config.yaml
model: "contrastive audio-text model"
encoder_activation: "relu"
text_encoder_qk_norm: true
eps: 1e-06
beta3: 0.999
decay_fraction: 0.3
final_lr_fraction: 0
Rows from block 7 of the audio encoder of a small contrastive audio-text model, named by matrix and row number. Rows with one number belong to one channel. Each number is 500 + 25 x the weight over its row's rms, rounded and kept within 0 to 999. All counts start at 0. Numbers have three digits each. After the name is the row's rms in percent of the matrix's.
After each channel's rows are labels from the 100 clips, of 14848, where the channel reaches its highest value: "band" is the frequency band that holds the peak; "top examples" is what is common among them. Only what is clearly more common there than usual is listed. The data: synthesised imitations of 52 everyday sounds, one a clip. In brackets: how many of the 100, against the usual share in percent.
# convs0: first 3x3 conv, stride 2 (encoder.blocks.7.convs.0.weight, 144x96x3x3, each kernel summed), inputs 0-95
# convs1: second 3x3 conv (encoder.blocks.7.convs.1.weight, 144x144x3x3, transposed, each kernel summed), outputs 0-71

convs0.63 104:469463517508473486511474513437504486533455508488533486495452513505480502500461522533452483468498492435509502488486506536488533497505499510452496484493498510520497508489484555499484461460427553501463504484493500476506475534507508508479538485492475509495530504527504504496498470494491502461
convs1.63 095:427501485534490495491503529496545531488456476497523533459529494505463502482523479500541482451483497537524502478527464546508477518468515489502480496512463429560497513558502478516493500493495497515487543558465509482510
band: 0 to 250 Hz (77 vs 12.5)
top examples: household (73 vs 18.7); knocking (34 vs 2)

convs0.28 109:519497478499536528496494532521481490477455506453450497451505467494481536504488515508470468494515460461502501477476474472505521508511451483487508481498543459466507438500530517502553475474506508485507517512486511505507534490501491493433521504532458465472519479469526506504489484531512488497
convs1.28 117:482473507522456507513503510460518507509524508510477536497479487524537424450481498490470555511505492500469473458520540483481500506458499475555521498468513508520498467507488504478524486509533518513476558487545465555515
band: 0 to 250 Hz (92 vs 12.5)
top examples: thunder (45 vs 2.1); nature (45 vs 13.8)

convs0.133 109:505500469466500537482517488536495475472476478488499508487499503446504499496539556512498530471479521477510536502512512512493513484506509483497471459505481519456489492490478486497519486506453510459449553512477460508482481483480480518463524486412506508505468497470470477476509469477471507470
convs1.133 093:506483499516511536477510514505529500485482487515511501494439545519491486510505536521519505550528492517469533493532478500517485477525448487512495481527501530514502503511501479482512564543496542483482488501495513496513
band: 250 to 500 Hz (62 vs 12.5); 500 to 1000 Hz (34 vs 12.5)
top examples: laser zap (80 vs 2.1); machines and effects (80 vs 21.3)

convs0.104 115:500522453514447490475509472475499482460509469440471541463515506477476510517483521499491477481487490497515485490484460485456508488483477488517482458485506484487480473463513491496496523446488472462525517486513452493498503457479511498468476465494468481486469490457478489493486486471482433518
convs1.104 084:521507511505485533450517531550529513461513499481506503527524515477486527509497494511527505516524443565469511504461459515470483468530505493537469491503525503556487464505470486459533526538486518462466524524537481487519
band: 2000 to 4000 Hz (52 vs 25)
top examples: household (85 vs 18.7); clock ticking (78 vs 1.9)

convs0.24 103:496492497467515504457513482517505513481488458545485466516501501483444454469493511446470500465483510520507494427497508462505499490493461485460510495515471509470476475501483460493500516570547496502504488496498499480498529516507473499484497530486495474482486503484489474431464462505488505474
convs1.24 104:477518516465491497550495529463491518476526490508485475482501472496496514511503533480463517499452527466494493486519501490521484509505456508505502528543524507491526526460456517489484535499519503529476470510484429517509
band: 500 to 1000 Hz (34 vs 12.5)
top examples: people (51 vs 15.1); clipping (26 vs 8.2); text has "clipped" (26 vs 8.2)

convs0.82 106:533499483516496520524499491488548498508508478487517459560560480497479494495505455493573530486486536492525521553518460494545506496474537530507517532500474521484479515485515498463506489498504470531494486494477512487511479519511507478501474499482522508542481526533484489493491531495554486556
convs1.82 094:427506527548504471535498490490523523503528500543474528515518506518562483521488481536493501487512552489524505461492518499510493506514481500521512500510506477513461557500515469506464482505493533568469488501501492535528
band: 0 to 250 Hz (67 vs 12.5)
top examples: laser zap (40 vs 2.1); siren (33 vs 1.9)

convs0.122 092:553454470516502497519495514504481496469513512516459526481494517516499471457505492514502494492508474537500493466488495480469494503541483473562555488497496444478535526499500461503494483496479527503570475501488460508539484490451521519517464484496467507476502469520479515482526492484487535466
convs1.122 101:469526462508471522475489522522508487565509511519438517538479496501462485522467501491505497448538546525461481476497472492501478506462518471466508496497519527521477511472529493493518448525529502506524542483509490511524
band: 4000 to 8000 Hz (52 vs 25)
top examples: animals (57 vs 15.8); fly buzzing (36 vs 2)

convs0.141 108:504517474478482468442508474494505477469530493465472525469538496497517498509486503484439496502452480515495481511487483491475489460463458458518488486491519465512494500468537522479490482467523483480507487488476472475498498458486531461472461483491488501473472505465427490505469491477513466519
convs1.141 101:550532491487492533488512527545478480498514471500494498562474496490476528531478504524502503493513489526495511525465446533485531472522512483495462502501527537506500517510487485444504539515505536460492477500551481506527
band: 250 to 500 Hz (63 vs 12.5)
top examples: thin (high-pass) (62 vs 12.3)

convs0.106 083:497509483476472514495455477488494459532474466511510515480486491481500498487513508507457498475532468486501545513482518496502479529485523498481460485484504485482516482518481522494508434496528496506497504479526484494475459485517478509500499492460483492492486504558524485439410427500506476494
convs1.106 117:526480503472494485541525556498493509503496505450486506473503493451531481510501527497417494485474492496519505507519497492492507524495543470513481482506486474479514463492473557464478548434497531491462516459479469493479
band: 500 to 1000 Hz (43 vs 12.5)
top examples: animals (60 vs 15.8); barking (35 vs 2)

convs0.25 080:477479468490504503502514484490490489492505472484506471505472499522532498487494483475472520488469497503467530497555512494483458439481456494540535531491514483520514535494502492504496482503517478533528461538463494504543479531512487481496505436490512519504480534500467426530476528465501540475
convs1.25 102:518535501487475501506505478545503524526476479544511515554467524461488532553486488514461497490475509520518507491467470519479546519492485464469519535499531478488503531543518471484494519508500524486472475510546472496553
band: 500 to 1000 Hz (74 vs 12.5)
top examples: mains hum (78 vs 12.8)

convs0.31 089:503478517489499510491470494517465487542490524465504469439463475478491549507520464498478501473490480539507495474509508488461514454536534514480526488506486488482442483479480499460513496495517477498507462500508510507463518453505460488465496521488450492473522494444482501510510492536467450493
convs1.31 095:493477506468502497510478479477511506481499523536558513517494524511505512447482522511506514577508493476500497449534511484515532463531495542529515490515536504532451523523489511482497518527488495527534509471541503511499
band: 4000 to 8000 Hz (50 vs 25)
top examples: household (45 vs 18.7); clock ticking (43 vs 1.9)

convs0.11 135:517496487512448497492496441498485471507497503530500496443481492496522481469500520489454507419519490520498473484480504534469461521529504477495504475508439490448530519496482518470470489509478489480501530467506487475514445488505497529495474483474488504458458507506474484481499484468494470480
convs1.11 096:507490478492518501482482541563487529473462471514504516513456543515494527528486478528482532485505506520491524535480496496510487486498481479480492491550531513520503491529516488493490502540459502484507482503499506511519
band: 500 to 1000 Hz (41 vs 12.5)
top examples: mains hum (50 vs 12.8); group: signals (47 vs 11.6); beeping (36 vs 1.9)

convs0.70 118:506505503502481497475503485482484457528523505564535509497523474493539477498539513527476499438457485472476444494491501522551453487505504512469457505501467506494496519496513524469482506518496513489476536532483478477461466546512526470525505495484515489505511522507432483484498487474491468490
convs1.70 102:527480509503502467515514519509536529461441486504546510467527518491497530507503503536512519499470525496507531515527514519538518444505495494496470562516478501519512540528490474513461509536502515485511502535509486512556
band: 250 to 500 Hz (59 vs 12.5)
top examples: household (66 vs 18.7); knocking (41 vs 2)

convs0.44 123:484509460513457545549485476492494511513475505495513513513521510489478535483426395480509517507481503468521465486508492492474490531506515521490475472495483512494538497493511489492500504458489515497486443470492488519489489461494501498495477466472459481459504503519536512464475484491495488510
convs1.44 110:475492473476495478527519516475535503506480499484485511510521506508505427485508484515492538416524484522529476452511500526473464553520527512495502500495514500537504430503502523516487477506468499506511477514495486526512
band: 1000 to 2000 Hz (36 vs 12.5)
top examples: animals (63 vs 15.8); meowing (35 vs 2); howling (28 vs 2)

convs0.14 098:492520537503507469498508456525495478564476473527491477492452483496524473506526481532492506486528477535481501472477541505515473496449573470474521505504495517529500491543481514493474483513492467469464495446462498482487495447527490471499524539492523511506496510484511485462520517518493478496
convs1.14 098:499513544519486483518523489516488484506476495502506472514540478555478492467481513528553504542490527518526472509519498487458507506518549514527505512492501508514514532509462478531503525504498480494546514528519485485512
band: 0 to 250 Hz (38 vs 12.5)
top examples: clipping (67 vs 8.2); text has "clipped" (67 vs 8.2); mains hum (36 vs 12.8)

convs0.97 140:488488506512504494529486514500497503515463507514492501502511497504495453475480526530496506502513473477512485453484489487452516549506479503480507462508516504535512514531496531502498498509465531478502482453506473514492505456511519497512512515500463458423509458527501538386499508507506502497
convs1.97 111:433518443526475493518533458470545487545501496499476498489492482507531469454465516493507490497514517521500441489481549480465485462495530522494506498462478524510506489520500520478525481447543474485544544497485501488500
band: 0 to 250 Hz (36 vs 12.5)
top examples: signals (38 vs 11.6); phone ringing (36 vs 2.1)

convs0.69 121:451524533508526502496472505530496519491420492508501500495473474477469503462494535494471492505500487468523441452541516491518510538482510529472491512508485489472497486496500534515492497526489501512421492512415503489473478528472507462492532502491479504490501493503518480487524503501498503470
convs1.69 108:496461497495464491517510526492527527487444501514515497501507500500525529431472471499522500498455477508538473489508515529440518518511500513519492541512488485523504515530484536488521508488513525545565491552476481534504
band: 500 to 1000 Hz (40 vs 12.5)
top examples: household (40 vs 18.7)

convs0.7 092:512542502493479469481458513492511499518509509461490511433474515458479523492476482478479510514493466506529488508491513486462507497511468515504523553516496461510494506460485484519487452496552476517517462482502477558486516513479487515527513490451492491445521507489527476523516527492509434481
convs1.7 097:539492477510465491501489503511484514576496487503463458499526479528484463499481474506493524495504472499508539512534478481494524430498488494506505495525511532490486493518508539498527478474537512521496508494503498497502
band: 1000 to 2000 Hz (34 vs 12.5)
top examples: clipping (33 vs 8.2); text has "clipped" (33 vs 8.2); mains hum (30 vs 12.8)

convs0.79 106:481510458501450512501451495475500486531499460468526449490488497492506526486517471515468497479460486466515498468519513525459514491506460481449500498507472507484502525514479493476462475438492508510519502474444474458495508469510524505488493459479488500432465480489487480498479520501513466510
convs1.79 075:485448477539553545489495495495495494475461491474520543467522518513472515508527475503522511495536479523510496479459493544510477467501510491476481529515494521527486532491480535534500501482454489457531505528459506510474
band: 0 to 250 Hz (38 vs 12.5)
top examples: household (40 vs 18.7)

convs0.17 126:524463507486531483500498507443513533501449510505518443546474513551504487451490518520529495545526533483447496489534492501518543488490488515490505474522513495506459523487488479523497508499507515540482497508480516483480504477486461504539523525460515454528512511553490507454491503518490525497
convs1.17 102:464491498588491455544524498489525477526516537521447519501503487492500500542486471491558512538517550496529437488539546490480530494505530533528491483462485549516480485489511534501501492461497502525513531506497529495483
band: 0 to 250 Hz (62 vs 12.5)
top examples: clipping (50 vs 8.2); text has "clipped" (50 vs 8.2)

convs0.114 090:521526540496513482469491504497510499453498484526483525429500508486454521523449484514415452491485464475505478503477470515515499479495436508477494480517493464484451506462511493505527510473488509491501491519495463515521514535486498487470485484501456465484512506470501523487509470505518501484
convs1.114 110:500524464457481525490465460508519494492497508521532512495503496528500484514499457505481537504480456489517468535460521478511518431537486515505502480535465543476494489551540469502556487502535468483492474478515510509568
band: 250 to 500 Hz (45 vs 12.5)
top examples: mains hum (53 vs 12.8); nature (43 vs 13.8)

convs0.80 116:495516499462472544502469523537481440470468490487488490454509453486491535513447438459493502490479506510503495499545495481497456511528511486483518519471468517476534457457490470460530505479498512496487514504497492494509473512508489491480502476509510494528502502464549449499548474502497491506
convs1.80 104:495466489475492509521451450514519494466489515495504518508475524502504447459481502498477560508524472480501477507515531492528501473464479491540476551494524523500480479491551503507511490526527479496538501486514479488503
band: 500 to 1000 Hz (38 vs 12.5)
top examples: laser zap (69 vs 2.1); machines and effects (69 vs 21.3)

convs0.136 112:494524457475486507482503461479502437507551468514494531492557480474524473518512483488477503464468494473488477502475484497537446470499516487496466480506484492473487510448523498477489497478530510490493520494481476458487457500501522470508503478490518509514484529504463480482427484485479463534
convs1.136 085:504501497478517494517512464523478525461460462480496527546531506511463472517513500523487480510547518533530490501498450522514503491507511490479477498498540477532459535485496471480481516509440538457488457525551492484508
band: 500 to 1000 Hz (38 vs 12.5)
top examples: animals (42 vs 15.8); people (34 vs 15.1); barking (29 vs 2)

convs0.9 088:494517515531489519526533501523499494523476472476475526514525492514506488517524425534490482482512489507519456511496506534540500437462568513478492515491483446524508486488496518505530486495513476525504486485480512523530481513483514465497478491479520534507523529516531475449495496492564495531
convs1.9 110:513497485498509491553511505497507502573513502463459478545509485524534509497492521530462467448481527488496518493518484499483499532474552516488504482491500482538506519481487534477462471454502480512498515488529471491532
band: 0 to 250 Hz (97 vs 12.5)
top examples: clipping (56 vs 8.2); text has "clipped" (56 vs 8.2); mains hum (47 vs 12.8)

convs0.0 081:525538478451474493487504494491452493493526486500508460484470545441511481458486472492510526498445469505478468500519510483480474485504510482507487515508491503520466471457500482475496539502531503446495474463535487499469524457517464477507485507486475473476485479505508516449483504527454498469
convs1.0 096:481516489509548524553513498455530468506484472467507524461489495500533490506541531475474511511490511485467535460517473524492524529500502468478469458533509530490491501473487551498483523554429526498530520482530483503481
band: 0 to 250 Hz (33 vs 12.5)
top examples: clipping (25 vs 8.2); text has "clipped" (25 vs 8.2)

convs0.115 121:482532519509495481458523487476535478470555504511522505519556523476531485550501516500533538495489477472510486553466458540510481522477516527495472577486512503537494479482512497507503522483538485518485537516528530475469504524527508487523506517511515481501503490490463519494504479487506475546
convs1.115 106:487546469531487504509525515495490449498490503456446506473545505519490465521482481490510523499481516493492500496498489485494518492532512518518494493498481498534450509485482513492516485507503505464537491513482470515457
band: 250 to 500 Hz (62 vs 12.5)
top examples: signals (44 vs 11.6); clipping (29 vs 8.2); text has "clipped" (29 vs 8.2)

convs0.53 077:515469493534488497529513493502463525526409519516465493466467486525520519456486470513443545510495454518505448509481513524456504488529506508490525479482467504479491529493519537502473498516496510479490471517494523498476467512453489516508500480460475504476503490485497524486491508466499544479
convs1.53 098:508522491473457478521526540532520513486489497524449490535455498515479485538518486509508511455454491490512497497536495520465492532486484473499493515525519488541516482550505468524484438542532503509515471551494498541516
band: 1000 to 2000 Hz (34 vs 12.5)
top examples: signals (44 vs 11.6); beeping (43 vs 1.9)

convs0.81 100:497503524504489476475486464453530429539509527509531493493516490499540480525520509546503504466497486452483492510444519512518481506513521512463496528488522487534499524478518499492498460498547512564532506498499515529464493487489518483494499528492536494532525499528429508489502493483470470519
convs1.81 112:482488490530481465552567554517527535524465495514472526475540467486491452492514478541502467521472491499504493459498547513515561526483533514558480515501455502520473511523471496489509475505523525491491522493531519532522
band: 1000 to 2000 Hz (42 vs 12.5)
top examples: household (46 vs 18.7); clipping (27 vs 8.2); text has "clipped" (27 vs 8.2); creak (25 vs 1.9)

convs0.74 101:530482526513517482513530491446506530499518532548532486512464519516536479463504497512527467503516495450438488546557505504537494488447523506483492524530483491481498507502454512505499481506520487477486498492521472536479494498472473509518490549501538463513502532526516527474492497513482492451
convs1.74 104:465475493500465478575559505502492479529507497481460520465525469488488485498498483480494488512500511521512443461515516487458503538505537536543510467481471519515488481510491514522508444498528496511500518491511508533497
band: 1000 to 2000 Hz (39 vs 12.5); 500 to 1000 Hz (35 vs 12.5)
top examples: animals (35 vs 15.8); clipping (33 vs 8.2); text has "clipped" (33 vs 8.2); creak (25 vs 1.9)

convs0.46 106:477469478470482493455497492496492486492461488487467507493499440515406475494493476501470477506490503515526518499463483455507480501547506478472544500498494478496489482502478500492515456494469488453488493454500478488514500455473471510502465514464482460494491487495510429476492491493486494502
convs1.46 098:536459533452523554517489527517522476506494494451499490536476503534532484491495548489531461481496474531453494497491514510507547510471480494495528444486462488485518500496465539558496493482525523509500483455490460507462
band: 250 to 500 Hz (66 vs 12.5)
top examples: mains hum (67 vs 12.8); group: animals (38 vs 15.8); crickets (25 vs 2.1)

convs0.84 086:506543500523477517509490495519472489526500456479500522507494516517483521499474493493459487477464524544523534503480546541469495473477512478499573483482457499479469523510466517514491460526502500510510462470452481488521516496520470479521552503480490519465436507492523486482514502489531538497
convs1.84 109:499567498481508507500491516523490531532453504513496485543530491545442461534525541500475482517472508512497482514513502507482488505506489515490447474520490508498499530537472476499473494471516511524512511540496469489546
band: 0 to 250 Hz (100 vs 12.5)
top examples: rumble (49 vs 12.4); mains hum (45 vs 12.8); clipping (38 vs 8.2); text has "clipped" (38 vs 8.2)

convs0.143 080:488490488474471479507447497483501507506515477518487501483495431478415437479500491488529524480487487474505526478506483463444487486497487520454535509505488501494497487544473522489494436493521499502464477490506476523510487481505504511503500489511489463461476493505499485443494492496544484472
convs1.143 089:483473510471532523521526516522539523502514486511488502513459506504572505524526498538457496537448481506509479487504482535460556509490529505539499477477522530503571489490462514481483469506514517490476514502491506472484
band: 250 to 500 Hz (41 vs 12.5)
top examples: mains hum (37 vs 12.8); clipping (34 vs 8.2); text has "clipped" (34 vs 8.2)

convs0.121 102:509494482482446489518501451496502463542538498495555498478509492519537515478524475521482501455502502531484493513462526491479459490501519470539490455505471493486508517472502502463476525488483506515528487490483460517493447499483489496513472479490526513473481528516414485481500473460484470499
convs1.121 090:525468496482515496510512524576490564492492500509499534530516545477456525529520502525466494511526504486505523491484480523506519491499509471490470497506526475477495504512510471497485511508482513442503484494534493495541
band: 1000 to 2000 Hz (37 vs 12.5)
top examples: water drop (54 vs 1.7); nature (54 vs 13.8)

convs0.95 089:459501503488516507488515491498523475496501492497508511500503498479510482522497529499524480524525485502518515500452523494517518545442491473507503484489539512550501471533484541517532504514492503513544493516470495490447542529542495435458500510512524489466507550480532480467452484522524502557
convs1.95 107:467537489542478518531548515502488470526532519489482526513511477504531496481462510499458503495471505504477463524506554483489522510513573500532528446451485493503516478503501486505503506487545512515493555511501538506519
band: 250 to 500 Hz (46 vs 12.5); 500 to 1000 Hz (30 vs 12.5)
top examples: signals (37 vs 11.6); howling (29 vs 2); clipping (28 vs 8.2); text has "clipped" (28 vs 8.2)

convs0.117 084:467492535505484494490465525510514510502433498507496451497468484501508487486501493515511473491483481488476457500481496501510524504504440507440511510532474493508481507503464473447501474513475517489450517457504517505475540477488474459493470543530493493488486485497460508506548452506506466452
convs1.117 109:461468528481526504461526529480522478474502529511502532420492483493496512486460497491527525465520538477461489476505501498527509485480475510508516490475503481489461518504467515492482492455506531493500505525465482483467
band: 0 to 250 Hz (33 vs 12.5)
top examples: water drop (29 vs 1.7); footsteps (26 vs 2)

convs0.48 099:496498481514487520498471484479492509510494480486502479485507467471487463487503462470444487497475485466501512471486461528463536497473467449467500469496475500496457490536498524490477504481483498492488468455442472491499520487481494509484499488492465449455427510455467510499510503493537492471
convs1.48 093:522520514490552478534528519508496475498475504529526505546543496512480486469498486533510519450503486527513508512502488527475506489520484476473485483541507500485498526507480529501437482447435487512539464528496457502503
band: 0 to 250 Hz (92 vs 12.5)
top examples: rumble (58 vs 12.4); clipping (35 vs 8.2); text has "clipped" (35 vs 8.2); pink noise (32 vs 12.4)

convs0.123 091:521521519490493520502538450493482444515503489473497510486491483511498485531501481527488497463487468547540526520462508472535471514475480459450583530478490487506467461529507519508499464516559482510487487504514529486482505509523485497515473517510490485547481492469480492502526518470516512526
convs1.123 108:523563479468505503528485513503487484514478518497488459515554497529489497533518520510451527485487530537484475528506531532506477529516520501500470505510500459500496513498461550508495474446514518500504520505484483505547
band: 0 to 250 Hz (60 vs 12.5)
top examples: clipping (63 vs 8.2); text has "clipped" (63 vs 8.2); mains hum (37 vs 12.8)

convs0.113 106:533495501492500479474473538492498497502476481478492504440506492502444475496472489530445447506500470515467481487460430485521514456510467468486507484518502478514465518462502510506516502475476535455477488487499460512523513510474488487481492502487467445461526512477498512480511508498523507458
convs1.113 118:518514484485467530482483473514556465539563521513492500538488486503542485504495473517526450503480470505465514531482511508506551429494510506477499516498435559478495515541540475478533487496548460460501526457518500500542
band: 250 to 500 Hz (91 vs 12.5)
top examples: mains hum (97 vs 12.8)

convs0.135 077:515495478422502503447521470477490484503503503504488506475473484522520511503499526473444481484511507519524538487459514498457523515518505477552480446480520440514497510518514495497488463510518480502523510483503496527512529473516469497448507520514470510435493463501471484500508516485491535532
convs1.135 106:550538468546549516512537541501500491500515514516475495483515496517421509512535478490550521525498553473514520500455501519525525527528492501485500499517536504456488554514485505517507509456497492465515496521502479513520
band: 4000 to 8000 Hz (55 vs 25)
top examples: hammering (38 vs 2)

convs0.83 090:520474498537486504495502518519474521493433493474447533485494465536426496454487462492461498498467474519476439475474487522494515473526505488467511495493483485461492504495464524505485501499469515477493495501441490493515501492435501513532491512507494490512501514474517484513500497477537487460
convs1.83 113:518539497512470484521491541514560477506544543503467508551490492540504505548505508500498547457454495486457468498520551498468458477485498470492499494469515487532523411532491485546485446501511498496480480543512499514520
band: 250 to 500 Hz (83 vs 12.5)
top examples: mains hum (86 vs 12.8)